Weights of a small image classifier.
Model: 4.99M parameters, layers 8.
Data: 101725 training examples, 150.0 epochs.
Rows from block 2, named by matrix and row number. Rows with one number belong to one neuron. Each number is 200 + 20 x the weight over the matrix's rms, rounded and kept within 0 to 999. All counts start at 0.
# fc1: MLP up (model.blocks.2.mlp.fc1.weight, 1024x256), inputs 0-63
# fc2: MLP down (model.blocks.2.mlp.fc2.weight, 256x1024, transposed), outputs 0-63
fc1.751,178,201,202,214,229,212,243,245,216,176,185,198,214,217,183,233,205,209,176,220,175,199,239,200,192,208,201,211,226,217,228,213,215,210,185,198,200,200,204,215,193,210,211,205,175,214,205,204,174,200,216,174,174,229,166,201,213,207,228,188,196,191,202,189
fc2.751,246,204,187,174,195,210,176,168,201,190,195,185,179,210,210,184,221,212,217,181,221,214,193,206,214,204,186,172,205,195,176,191,200,210,194,196,205,208,206,181,213,193,181,190,165,186,187,235,192,189,205,193,206,242,183,205,190,169,184,213,223,174,198,203
fc1.752,221,223,203,202,171,215,201,164,202,159,227,202,181,215,244,226,183,218,209,170,177,179,226,189,187,217,193,192,222,202,209,189,213,209,229,211,176,182,183,195,193,210,202,197,174,180,221,205,209,190,211,198,183,149,180,209,193,192,184,206,209,175,218,177
fc2.752,209,184,185,217,237,174,204,233,210,235,164,197,218,198,136,173,227,180,182,222,207,220,193,199,207,206,196,217,186,185,199,228,180,209,168,180,218,232,217,200,217,207,204,213,202,202,161,206,200,198,161,224,194,251,217,202,212,232,204,194,173,219,205,218
fc1.753,198,204,160,215,224,175,194,229,227,185,199,211,207,201,227,200,243,225,205,214,135,223,200,223,200,214,226,257,190,216,196,214,222,196,207,170,178,213,201,194,220,233,187,202,216,237,168,184,212,183,193,218,218,181,205,217,201,227,183,227,180,223,188,247
fc2.753,204,210,221,211,214,192,181,194,194,240,203,214,207,201,174,206,199,198,191,162,220,194,201,212,226,198,213,182,207,200,210,202,193,181,216,209,216,182,201,223,207,181,224,198,173,182,193,185,200,236,207,195,175,231,179,174,210,210,246,187,200,198,164,167
fc1.754,200,153,242,205,195,218,202,179,162,217,214,190,219,222,213,235,205,238,227,196,188,181,195,193,193,210,264,208,218,194,186,194,188,176,241,201,213,182,203,176,195,184,217,209,242,209,192,218,186,166,208,194,182,206,220,207,213,222,211,211,225,209,209,197
fc2.754,211,231,193,153,196,202,194,224,218,185,197,176,221,189,179,169,168,180,203,206,215,217,195,202,209,241,179,166,163,201,210,212,215,205,190,206,173,236,210,194,185,213,186,183,213,228,231,216,204,247,192,206,220,205,209,205,181,210,214,181,200,252,201,164
fc1.755,190,189,191,214,192,186,175,201,226,163,208,209,177,224,186,249,203,217,178,190,212,175,176,212,203,169,204,226,212,182,244,196,223,193,215,202,178,193,198,213,212,178,240,190,205,223,166,206,179,194,192,210,190,193,169,195,203,169,200,220,210,213,230,207
fc2.755,187,198,200,166,198,222,169,193,204,227,212,192,211,228,214,192,197,204,223,218,225,224,236,165,200,203,185,202,209,175,170,176,204,179,184,197,233,187,193,219,190,177,215,200,202,188,255,196,188,210,205,186,212,210,224,193,177,212,200,211,197,190,226,169
fc1.756,225,202,196,180,210,207,209,243,166,197,178,230,228,214,221,166,184,215,192,214,174,189,222,225,193,209,156,210,213,183,222,201,206,182,158,222,177,198,208,178,194,187,193,177,160,202,195,201,188,185,186,211,188,173,193,134,234,244,196,180,157,195,212,217
fc2.756,189,173,160,191,189,188,188,180,237,178,195,186,184,227,230,204,239,222,175,188,222,195,193,167,192,186,227,206,168,196,166,198,214,227,219,196,233,190,255,195,207,200,225,194,232,191,214,228,183,214,190,180,238,233,172,230,199,194,205,209,194,222,179,167
fc1.757,227,201,224,234,214,180,243,197,204,190,215,198,209,200,189,207,173,173,194,206,216,187,195,197,189,205,237,194,222,179,218,170,185,172,153,194,218,229,187,219,224,220,200,218,200,187,215,207,198,185,195,190,232,226,170,215,166,208,215,180,186,184,179,206
fc2.757,197,204,161,192,174,208,195,183,227,215,204,176,212,215,187,190,201,209,208,186,170,172,185,167,225,194,184,222,195,195,215,223,184,206,228,186,209,194,218,199,150,162,190,192,213,211,195,212,192,193,224,187,174,220,170,211,207,212,176,207,210,152,199,228
fc1.758,186,238,209,211,191,197,192,210,174,209,172,196,205,186,213,200,183,228,211,206,222,213,215,184,214,166,165,252,172,202,218,225,203,176,192,218,202,190,163,215,168,224,189,184,168,214,185,210,212,206,196,193,175,193,221,239,175,177,196,195,216,207,200,198
fc2.758,269,191,218,188,186,198,217,189,225,204,204,190,171,210,226,217,186,203,202,198,183,246,166,285,184,226,239,167,257,194,213,212,213,214,197,189,209,187,244,181,241,209,209,191,208,183,202,211,215,222,194,157,217,197,189,193,233,233,218,160,223,218,168,204
fc1.759,154,210,222,206,219,196,175,214,232,210,254,233,232,239,208,199,204,211,201,171,187,202,200,180,207,199,219,183,203,199,224,161,215,193,204,184,211,232,183,178,222,208,187,200,214,220,234,246,245,223,165,168,213,194,224,203,173,190,216,195,165,170,168,201
fc2.759,241,197,171,247,205,196,229,188,165,201,171,189,181,188,228,193,220,200,215,198,150,177,183,192,216,205,196,183,189,191,204,228,153,236,198,191,179,201,243,249,188,172,203,220,192,175,168,148,167,203,229,184,198,210,129,192,191,187,209,226,193,230,245,180
fc1.760,186,192,177,198,210,209,189,193,236,237,192,195,226,204,194,213,245,237,193,195,200,224,213,196,223,206,189,214,184,174,219,212,280,185,195,186,226,191,180,187,234,206,178,205,209,197,235,217,166,209,200,228,213,190,198,181,210,236,155,225,215,195,244,183
fc2.760,231,216,228,200,202,172,210,183,170,180,215,212,184,202,209,188,199,205,200,176,183,169,163,225,189,176,175,222,195,203,210,198,174,225,177,194,208,200,196,220,188,227,189,193,216,220,197,184,216,204,230,223,171,215,181,202,182,183,212,190,177,197,181,235
fc1.761,206,233,205,175,211,206,202,243,196,205,207,191,199,214,191,207,219,185,182,214,211,197,238,229,155,192,211,203,228,218,177,204,198,217,197,189,191,221,225,234,193,229,200,189,205,191,195,171,182,208,232,236,218,209,158,204,210,166,206,197,234,195,164,197
fc2.761,201,180,207,206,195,202,198,172,186,201,200,209,181,225,233,187,189,201,245,195,210,190,181,198,237,206,219,195,176,195,193,211,192,196,196,192,185,203,202,185,221,186,184,226,191,181,196,241,201,211,203,169,187,203,240,205,214,218,206,180,214,193,234,190
fc1.762,204,220,230,214,163,190,187,216,195,209,178,235,188,168,199,211,201,213,192,186,208,187,189,194,195,195,173,210,191,191,181,182,185,213,195,217,204,227,206,197,180,232,207,180,175,264,233,203,186,199,246,195,225,238,202,204,159,214,202,224,200,255,209,201
fc2.762,189,204,241,192,193,191,163,239,219,216,211,200,213,201,228,205,216,231,211,221,210,194,212,187,226,244,235,152,208,204,208,230,211,205,192,172,182,169,189,214,209,202,202,195,185,172,200,200,203,201,191,199,181,192,212,212,216,209,216,168,214,177,181,216
fc1.763,189,205,216,197,211,190,184,215,215,222,222,221,233,198,169,223,251,221,209,182,176,202,218,220,232,191,168,202,219,222,212,197,221,165,217,225,221,198,229,204,176,241,218,201,229,212,181,173,194,162,198,194,227,200,216,199,183,233,221,190,242,185,195,228
fc2.763,205,182,183,185,191,187,206,192,222,187,188,214,198,203,213,202,199,205,184,201,208,225,210,202,221,255,220,188,196,242,193,180,203,207,233,171,241,196,182,157,218,220,200,197,204,166,207,211,177,200,188,214,238,223,210,217,192,182,233,210,193,193,182,222
fc1.764,193,151,186,201,170,195,208,196,158,204,200,181,219,196,209,179,208,193,178,210,223,196,202,218,179,153,203,235,185,202,213,216,172,185,189,195,196,232,255,223,222,213,163,225,220,204,178,185,181,205,191,194,190,216,169,208,205,164,232,214,183,182,220,175
fc2.764,207,190,237,218,225,235,213,195,239,190,210,213,206,196,195,203,218,205,211,202,183,207,189,226,192,205,202,209,179,209,194,184,185,204,198,191,217,201,160,150,216,221,196,194,218,215,228,216,206,178,197,202,223,190,214,187,181,239,198,200,186,210,211,208
fc1.765,184,212,195,227,210,211,199,169,228,172,181,199,176,208,199,204,179,221,188,205,199,213,206,211,194,236,173,228,235,172,170,176,218,220,208,165,221,207,208,205,210,189,215,198,193,207,193,220,196,207,187,182,189,194,245,169,178,178,206,207,236,207,204,228
fc2.765,209,186,193,207,174,211,251,234,190,192,195,190,177,200,178,204,204,208,180,186,188,227,195,180,205,205,246,208,202,203,201,183,184,176,164,179,179,223,193,189,225,226,200,187,165,200,225,188,192,181,218,183,229,225,183,225,184,204,175,188,213,193,178,198
fc1.766,203,189,187,196,204,223,199,199,191,190,195,208,206,166,190,197,220,172,217,162,227,200,199,189,188,161,151,162,255,192,238,212,222,220,213,217,217,196,237,204,135,208,213,232,186,208,205,167,212,189,184,163,183,175,198,196,190,209,211,186,223,181,201,191
fc2.766,177,180,194,163,196,191,214,178,209,192,217,197,230,200,180,200,204,194,197,218,185,236,199,200,195,210,217,223,198,202,212,193,206,226,209,183,190,195,175,191,212,210,182,216,221,224,218,221,173,193,230,238,183,220,192,191,175,185,227,200,167,213,212,178
fc1.767,170,228,209,211,202,203,208,215,211,261,199,238,207,214,227,202,165,219,160,221,204,207,196,205,178,210,244,182,211,192,227,214,214,210,231,187,208,203,208,221,199,211,201,205,225,252,214,195,188,211,185,196,183,211,205,214,185,210,168,221,233,219,214,211
fc2.767,218,174,170,188,192,232,203,206,181,214,198,187,196,211,159,188,222,180,229,216,185,194,205,200,230,230,202,228,178,194,142,175,200,203,205,198,204,186,209,194,194,217,190,188,197,183,203,179,184,209,196,200,235,214,214,201,178,213,216,186,198,170,170,173
fc1.768,183,188,230,192,204,230,198,185,179,193,189,185,240,160,217,219,239,216,201,165,198,227,189,207,213,196,223,203,177,183,244,189,224,191,159,202,214,199,196,187,185,222,182,222,192,202,202,203,175,198,194,180,247,192,206,217,208,155,223,216,243,222,199,194
fc2.768,214,192,157,205,181,190,194,197,240,171,209,205,181,205,218,201,238,205,214,232,180,217,221,228,202,193,160,208,185,206,255,181,231,212,177,202,190,188,190,220,199,192,212,184,199,180,173,192,204,208,207,216,194,213,197,193,190,194,189,223,193,181,198,213
fc1.769,212,211,232,202,234,233,182,213,191,193,198,202,203,198,214,216,236,195,190,188,194,174,182,209,184,198,200,221,236,152,179,195,203,218,167,201,169,229,193,190,214,201,193,202,199,186,209,228,216,215,183,211,244,171,222,229,224,188,222,200,178,194,208,233
fc2.769,194,187,178,187,192,189,210,189,240,196,207,221,205,210,156,223,201,206,173,162,217,233,189,191,196,192,210,188,163,202,206,199,186,220,207,196,247,207,192,209,197,165,196,183,217,209,177,226,199,191,191,196,221,214,181,230,189,195,188,207,199,219,198,160
fc1.770,205,181,219,199,196,204,180,216,189,190,204,174,189,222,218,178,231,210,212,202,186,232,205,232,170,200,216,200,208,170,206,227,200,171,189,191,223,194,199,231,215,215,205,210,199,174,176,218,205,205,206,176,223,184,214,210,202,216,220,228,209,212,208,208
fc2.770,180,235,175,226,203,198,211,185,209,189,210,213,205,188,185,215,228,164,184,208,200,194,222,199,206,203,228,186,186,203,169,187,234,173,202,209,174,192,176,218,205,201,210,232,193,233,224,148,205,190,189,200,186,186,225,196,178,210,207,212,144,168,229,206
fc1.771,237,217,216,156,188,200,213,198,185,180,206,224,206,204,211,189,163,215,167,228,227,187,198,203,215,171,188,213,209,190,188,160,179,225,186,142,207,180,214,225,188,232,196,191,194,196,215,185,218,218,198,180,169,192,167,206,240,228,227,202,146,194,202,193
fc2.771,199,193,200,246,181,180,216,221,214,217,205,172,173,179,194,183,217,173,232,195,196,197,175,170,242,186,202,202,185,184,194,200,185,187,187,237,223,159,194,212,211,194,200,227,167,182,193,236,207,216,193,163,241,180,231,202,173,193,248,214,245,210,177,214
fc1.772,184,216,221,195,214,198,183,205,193,215,200,163,247,175,199,218,202,192,201,203,216,177,215,215,192,206,175,159,217,206,208,218,201,213,190,193,209,156,229,221,229,194,179,194,193,204,197,193,168,228,172,200,177,197,191,196,202,195,202,195,215,209,189,194
fc2.772,205,167,202,199,207,211,196,189,190,166,185,196,184,221,219,213,182,194,204,234,219,229,203,186,195,159,208,155,185,176,204,200,201,216,162,193,169,241,192,223,169,190,190,195,182,200,215,175,169,187,176,192,227,192,202,176,195,227,232,174,158,171,220,204
fc1.773,244,227,213,203,199,175,215,215,170,183,211,213,218,213,213,226,187,228,226,229,196,199,182,200,207,175,229,180,193,190,188,223,206,206,187,191,194,173,189,170,191,162,202,173,149,224,167,186,198,219,150,172,210,176,216,190,183,191,173,189,207,166,186,216
fc2.773,191,179,220,190,201,205,177,148,171,220,151,192,223,178,186,179,174,217,182,230,184,205,185,192,158,214,159,206,175,210,188,170,198,189,203,174,189,197,232,190,212,223,200,186,176,239,223,174,241,185,205,214,248,200,201,208,196,161,205,186,207,211,175,214
fc1.774,167,181,191,207,181,191,175,204,214,205,165,215,181,220,192,187,215,186,188,221,182,205,201,171,214,220,153,181,214,183,174,226,230,163,193,192,197,210,183,230,182,202,194,207,217,220,204,223,204,242,188,237,205,175,227,202,201,201,185,181,209,147,197,191
fc2.774,233,200,214,199,219,188,198,200,196,184,218,174,230,188,262,193,214,216,219,182,216,214,170,203,214,183,237,190,195,243,249,193,205,234,173,202,211,226,224,205,211,191,206,204,172,187,178,200,213,172,197,193,199,197,195,198,189,204,224,213,180,242,195,201
fc1.775,232,161,231,181,205,192,182,182,218,200,178,203,197,196,170,213,206,207,169,227,190,198,205,195,181,202,204,168,228,158,206,170,156,220,221,168,227,197,178,231,206,189,201,234,198,248,224,189,180,216,178,231,203,209,159,229,198,204,209,201,207,202,189,180
fc2.775,196,208,168,205,224,187,184,205,209,201,227,194,195,198,245,163,215,213,207,204,222,219,202,224,220,206,212,221,175,210,211,231,220,188,227,208,208,191,208,189,178,207,220,223,168,186,191,247,234,196,215,231,203,189,229,180,148,171,189,203,183,210,227,212